Rows from block 7 of the image encoder of a small contrastive image-text model, named by matrix and row number. Each number is 500 + 50 x the weight over its row's rms, rounded and kept within 0 to 999. All counts start at 0. Numbers have three digits each. After the name is the row's rms in percent of the matrix's.
After each channel's rows are labels from the 100 images, of 14976, where the channel reaches its highest value: "patch colour" is the nearest of a few named colours to the mean colour under the peak; "strongest on" is what is common among them. Only what is clearly more common there than usual is listed. The data: small charts drawn from random numbers. In brackets: how many of the 100.
# conv1: bottleneck pointwise conv (encoder.blocks.8.conv1.weight, 128x176x1x1), inputs 88-175

conv1.1 103:605503407478450506529530507407455482508358509538528530522524534552503599592494473484558460421455476595514521574475503487492447504497465514427485456395505463515463480474450567543435523559497501556567540511470595596522357487478492605477437514470540533516434435582488
patch colour: green (38)
strongest on: dark theme (92); line chart (49)

conv1.87 103:539521513504436531512436550558461510539503535456337404506511526492532503410446473532565492570510538467462504492499491474536574445516581498558525446511434490470485479521488478442490558483553437558493522506487466403532472543432415526488490316470491503451479490523523
patch colour: pink (39)
strongest on: heat grid (61)

conv1.2 101:565494502444464554527472555469518441436547515412560541493571463543484529501470509477523418459498467454520469470519571495564429441462347601445473566439502472536575455500539598509515541508462514498381515499466598563536468567441470467476510612465538494557430482520524
patch colour: grey (43)
strongest on: dark theme (91); stacked bars (89); items: four (37)

conv1.8 104:492461529526561543530520669545469583511507466313526535429613413493495478488462491437477403493428457438485509497504539538524485516508447548524484499484548551521525529532541554574514546471528463553470569513435571591563495622452440409468509578469553454490445469429517
patch colour: grey (63)
strongest on: dark theme (100); stacked bars (90)

conv1.49 101:566527457495418554510472591445504537469454503499519543502547498566559514503504440580550530530432496523508573567488523545474495473468454437545501478466343559512490514554501575516502493480476556450452497581535557488559469545529501520426501493416428452467466502475473
patch colour: grey (39)
strongest on: dark theme (88); horizontal bar chart (39)

conv1.98 099:465492539565530463483432569514457498489429547525401399501405516458438540491498516530431497559578528508514455438504501483518460535406497520555503423478503471433453603609470554456536421486574508392533444670582425551453441457589508429565456479559522489502541612439489
patch colour: brown (54)
strongest on: dark theme (98); one colour (90); step chart (73)

conv1.101 087:502517552506469569489511598428534496503550452494551513468588454509489491499458456461562544436439540428551475467517472537444435449437484544446489438455448473444516442475405542466548471525490598458613561404431508523477398479452482453602386366482501503538525477555576
patch colour: brown (39)
strongest on: one colour (100); line chart (93); dark theme (87); falling (56)

conv1.54 098:480472411556478445398543510535468494531474528496478430515467502503502543492524355552535484498531523530423476480464460501416544514607540448485456422524407499549419540518509503503520496595440552421539532450556451423437446478432494514546501436509462604493542494600661
patch colour: black (100)
strongest on: dark theme (100); line chart (55); dip in the middle (50)

conv1.14 098:472507495461559476474564443550524399466510400544614431488517491472499462558441527466510478445521532530537537494558505439522439538481518562457448425507592588501602504525488514469528414461515479431470508489455562597591539545544513503554463534419600426500530405507468
patch colour: grey (37)
strongest on: dark theme (87); stacked bars (40); trend: falling (35); line chart (32)

conv1.43 094:465491482505462510543546483462497564493542513396493553499521428524523476518507399480511433518468510476569526493532497524494498550496527501561565463503489549514488430479457501533475535537404627442558578359397598435522423432378507506489425439512439568459426463459589
patch colour: grey (69)
strongest on: dark theme (90); stacked bars (60)

conv1.97 099:611522471433404521473468492479544507552451475398525456579484486535449518494521459539602489476488567601487506532482466521501503439505445426521548491544437510597499483577500457424504519544513604474534483626420454488481466444479617444531581459497384471550399492452501
patch colour: black (63); brown (33)
strongest on: dark theme (97); horizontal bar chart (46)

conv1.41 102:526491492577416546379587602519511505480469519568401432496530511548529517407508443494484469556573514525472494412505542540557482511515511541532522402413406515482506551498442424404463474492414431563501497505479516458468537536489525490422491439456457536555392476543485
patch colour: brown (49)
strongest on: dark theme (85); lollipop chart (34)

conv1.92 099:503578456500415513507370537543503552486517549432504456602483441514564477454487454465460514405483536512542418617528511448478534504537516346540507471501452377431483523493496388518594518566492542545493450475496508417499446513374547555453522401514429548569561516478552
patch colour: purple (36)
strongest on: dark theme (100); bar chart (37); pie chart (28); kind: ring chart (27)

conv1.114 103:481531574534482427519510536511448482548492498458522510532551494494409558420544558488575503496522535532456499473476468560556437565493513555406410476472573492533510444455454526534487335462415380471421444481451544525520552573522631470534451605551559508472503470512515
patch colour: purple (25)
strongest on: dark theme (82); stacked bars (57); items: four (35); bubble chart (27)

conv1.86 099:535519508455379489436536463444493521527473577450503548476463450559562513461531366498621552470499579606545528507503521515511497477489522505554501503505467480500500477488451580417525448549522482483515530553552434512589453449470634515596550455550506561561413523516574
patch colour: black (79)
strongest on: dark theme (97); horizontal bar chart (37); ring chart (27)

conv1.25 100:500492486439537483517441481515472501478503512424493534521495404533420542515545558459499483529454385470518522479460538567545466492488401516501519526515503482571444535538566496517525581495511435552415527477435504551570587555494456465535505570469468431546540494521520
patch colour: blue (27)
strongest on: dark theme (74); stacked bars (70); items: three (32)

conv1.12 094:513450500548380506455565583403435541441483514452485481443500390547488547528536500524495483568456468489509498538525538543555490593461439485575503529471455483524462614522475574464538499554577495515499624497473569558598419454497422473528430510503474510484421571438456
patch colour: green (25)
strongest on: dark theme (62); step chart (47); bar chart (31)

conv1.20 104:484461504484454399433515545509479532490426539488348466522520575408523520475458404516506478566564456531464541496505480543498544518531596485544473418467517486518467438519495445487532490552460474492513423496416479428449587512532506548495400428513516515465537457535617
patch colour: black (59)
strongest on: dark theme (79); line chart (31); heat grid (25)

conv1.59 096:513456472495472501468514467438505526439521530437435507476422459544498574516560496404398496493438555475494540495495488552528506547512433480538501587564413530466483513590559559534533574480482629505449541516539483528601520532451547471513552577465468496549481504481497
patch colour: brown (31)
strongest on: one colour (99); dark theme (70); line chart (66); rising (31)

conv1.110 105:557573560537439577523501607546452470549424559504430440512453509499567436464351449580549499516538481530511556492446512506521522532510557510503510426538533501440459514574477549494503436459598405455430519510586479409493567546508514615479550420451464539432518478569513
patch colour: grey (49)
strongest on: dark theme (71); horizontal bar chart (39); heat grid (33)

conv1.67 109:443504430532496498444431524565586541537604490383554457532528455447499522477370484506447512399475563542532500484564496340469570478562482466488513412494535476463533532532483434411515504573476601539476448498566531435494519508544534482454502414524497520585440518543537
patch colour: grey (49); brown (36)
strongest on: dark theme (97); stacked bars (60)

conv1.119 105:499439497546438501536452527523498547493440494491371392477475500516522494350476483544576474565561537466457513496508481580507559541506527522556494467478395475443516568596595415530488560550529410603514508562430460470453537471603405489479377434491542406476557494518482
patch colour: white (66)
strongest on: one colour (97); line chart (87); dip in the middle (37); trend: peak in the middle (34)

conv1.69 102:419455477515438495423546434531554513540527561489426511555526457527499485499562439463508547489530471509412538411449554435469584471543544474576453483474418497503381568533576624585444466571418539518514596441536381523482502507421465495490591531557482501531473469551552
patch colour: black (57); brown (41)
strongest on: dark theme (100); heat grid (31)

conv1.117 097:485507432523505504528595488487461466587439510562570506506495543442492519570422474511491463499461448575495561525578404395509500472430482429480536478494587532565531459522479522518501452541478474490513515533545552542510484557518460547498439534464604388507558537592508
patch colour: green (29)
strongest on: dark theme (83); line chart (53); falling (32)

conv1.55 098:488530537532538476555539569560482541516511467379512550449436342492468478531490562544455455512422486496566530537540495557528521565493412555521446460500577512547516528532540583521509414446524459487484560458389586565577482571514441430460430618513525396497507460490448
patch colour: grey (48)
strongest on: dark theme (90); stacked bars (89); items: four (32)

conv1.18 100:552476534475512499472508468539474456469440575504381375464424485446466500443444511452539490527577522587463491438515452508547523483448497500401512471513477429488446458504509414452569579588555370587420412570451442411468506444507609523533506441500433520527532499473581
patch colour: black (44)
strongest on: dark theme (68)

conv1.123 103:455483478448511405405495425534502493523530462458483358512434552403483548567529469482434484462528549564458496473530489394438561467566574447489541483447452461424485467457497491483529573555440586476411543474504482475511506449475533517518545469545454470470480519491673
patch colour: black (45)
strongest on: one colour (84); line chart (74); falling (40)

conv1.52 100:522530470513472500525530618480501501459578486462477483519489394424527470498459433418513513496445545501535514485530601583486437534438426532583568517486466492485581575513461567404582532489465582431471579482422601521523453567442527457552451538508499469543496533553560
patch colour: grey (78)
strongest on: dark theme (96); stacked bars (87)

conv1.11 097:499485546524436568470544526469481487524448508475453442480409482549560493426516520477468487482457552480419582523514417597559512483396449512461538483528435509524539494526520435546578653483470516510452479508409537488484463485545636592455639445516428443496365484492501
patch colour: brown (58)
strongest on: dark theme (95); step chart (36); lollipop chart (28)

conv1.103 093:448471472515356575499570475483509534551439562452426536468495469583537492534497418515551474473466441511503533478551552548471470466441512473531494482503381477538479508453515609447411518501485544526529565576488553544542461449420455406440539496535467516405451446410498
patch colour: brown (27)
strongest on: dark theme (80)

conv1.24 103:560558456432474582471567545456488495532409461564531559530520537507480541523493480525551453476484431585483450496505469566551508478413513622420373449353431513510497395501469560561479524451449459536488524492473601542548465479471433518469473523437476526439418407499439
patch colour: green (39); blue (28)
strongest on: dark theme (89); ring chart (38)

conv1.107 101:450533554583432531508504553432432566467551452393465516464550397531537453508501493446458550514456541487513547410564575524524501540474485624510513436530475524513532544496389604423549528517456537468607614394393599534551381576491500480576528586491550473463372474487583
patch colour: grey (75)
strongest on: dark theme (97); stacked bars (86)

conv1.112 098:573517370569464579513485516453448562482451495495524492487536452555543542451512419493567472515467473527555481554544441535423524604429458444626397439506367414525505590542453470499479452516430552505530514530551565562497437581500471522409526481512460400486470548465446
patch colour: grey (61)
strongest on: dark theme (70); horizontal bar chart (44); bar chart (35)

conv1.4 101:532436505552470430453484470458528484532515566495441431524383497418462544546545471520500547447493566550531508419524526492447586483548521514541512483501496517474398490517475421449667544596509478469576463572491540406473438466513566394577442415550416380592399473512615
patch colour: black (100)
strongest on: dark theme (100); pie chart (35); ring chart (33); kind: horizontal bar chart (32)

conv1.96 097:533506563465450553468539515511440498437456462435452526503556465498484534532501543523431502538481543498409569450585483572603460458506444554455528543501524516528549496429515520490479436438431427439482471449419510497557479466457542376504526549512547433546440505503493
patch colour: grey (29)
strongest on: one colour (91); step chart (88)

conv1.53 099:536481482461502524462544559469439508570455442516487463446474537472536523515491535501428462499509517525472458495501496494559474549467484453458455369446531542432490542530541473507598575543608465627570487618490510555510594467472510578542467514525601428479589555559482
patch colour: green (43)
strongest on: dark theme (81); line chart (37); ring chart (26)

conv1.26 099:510512464560455551481517526511555520437533499500611494525574446416510491501383471444511498526515597522606538527547599371501503486523516550454482412435576464527623488519515442461595483494564466440493469476472558533548430557482630469542523429561430411505447430445467
patch colour: grey (69)
strongest on: dark theme (92); stacked bars (69)

conv1.51 100:569455508504509420483450574557480480552467526439418378545496608384480491475518480545500519497559505512514478472513447504489547490593593506465472418487484429490493460575574477504533399540464531460512476565411543395473607501479469496578398414579504512475568557589578
patch colour: black (91)
strongest on: dark theme (96); one colour (89); line chart (45); rising (31)

conv1.56 100:361406417486443433488511421470529543491488479419451358506523585464485467492403492434522517469563504440474549463524495429470582407500564458527542496514506420472484461430489435528552524467507612544530407511438495436517512502463524551470538492426409521494517592529549
patch colour: pink (44)
strongest on: one colour (97); line chart (80); rising (52)

conv1.58 102:561553486477573516501531517528507419501445469463537535528593432542507518538541564497567466477434468485502522530493469565500411509470435559466491535480492501516473435475519514497508500463523414532375517473408533537612475495476470418509461581508549489545521431538540
patch colour: green (32)
strongest on: dark theme (98); stacked bars (50); items: five (35)

conv1.19 099:490432512552533448488523502450461504543501492465476581464499430513486437549564491486465429485472460494506546459551487510489456601493458552521430451480584541506547533525426617504433524560500458456508608435519465555506460432461489439454491528501561545385547476611491
patch colour: grey (31); brown (27)
strongest on: dark theme (91); stacked bars (68); bubble chart (28)

conv1.116 096:552595554438439518545549450495506485464502514423536572565546424505503491510470468402540561496549562473588484575547481458537424486482407461451580456440473426443480530520493520459581544551486534437473540513465522496570470499421632432534518466454522500583380518485532
patch colour: purple (33); red (25)
strongest on: dark theme (90); bar chart (54)

conv1.109 097:529522415545513557500524476458461459576475426527605477447520472491512548542550510599484484471500433514476520529528449473479448538449476445487472436451525514463490532475459612510480483516602469574570557501530534601491417509540533526579451488510542529413438452507482
patch colour: green (36)
strongest on: dark theme (85); line chart (36); ring chart (27); kind: pie chart (25)

conv1.6 102:508506519545441458505518606506472523584419464488477537555501523531458603533549435510547500575493466511481483481455455523525508583481457502540500523377399472591471573503512565514499405449472507388472516566561428584553489528549425443485344538407557447476545536531454
patch colour: green (38)
strongest on: dark theme (74); bar chart (47); stacked bars (39)

conv1.102 101:477560451474547409506503508495515454470525374524543493583510532377458463468528438475457549583567482450511552521566488556514486480562564554478556510468500523486451527465418529477556483506363442351458483497483461477398554536535488450477394588498500540588544545570496
patch colour: grey (60)
strongest on: dark theme (99); stacked bars (94)

conv1.64 097:416516548540495476450439473526540458426508521509532562442545572385525481420524490477543568567497478424502471510534538558525506575449515608571513549438513498480500582479517513508514429512525449433537439568547544562451482585582472412510505545515584553568463502580545
patch colour: grey (54)
strongest on: dark theme (78); stacked bars (72); items: four (34)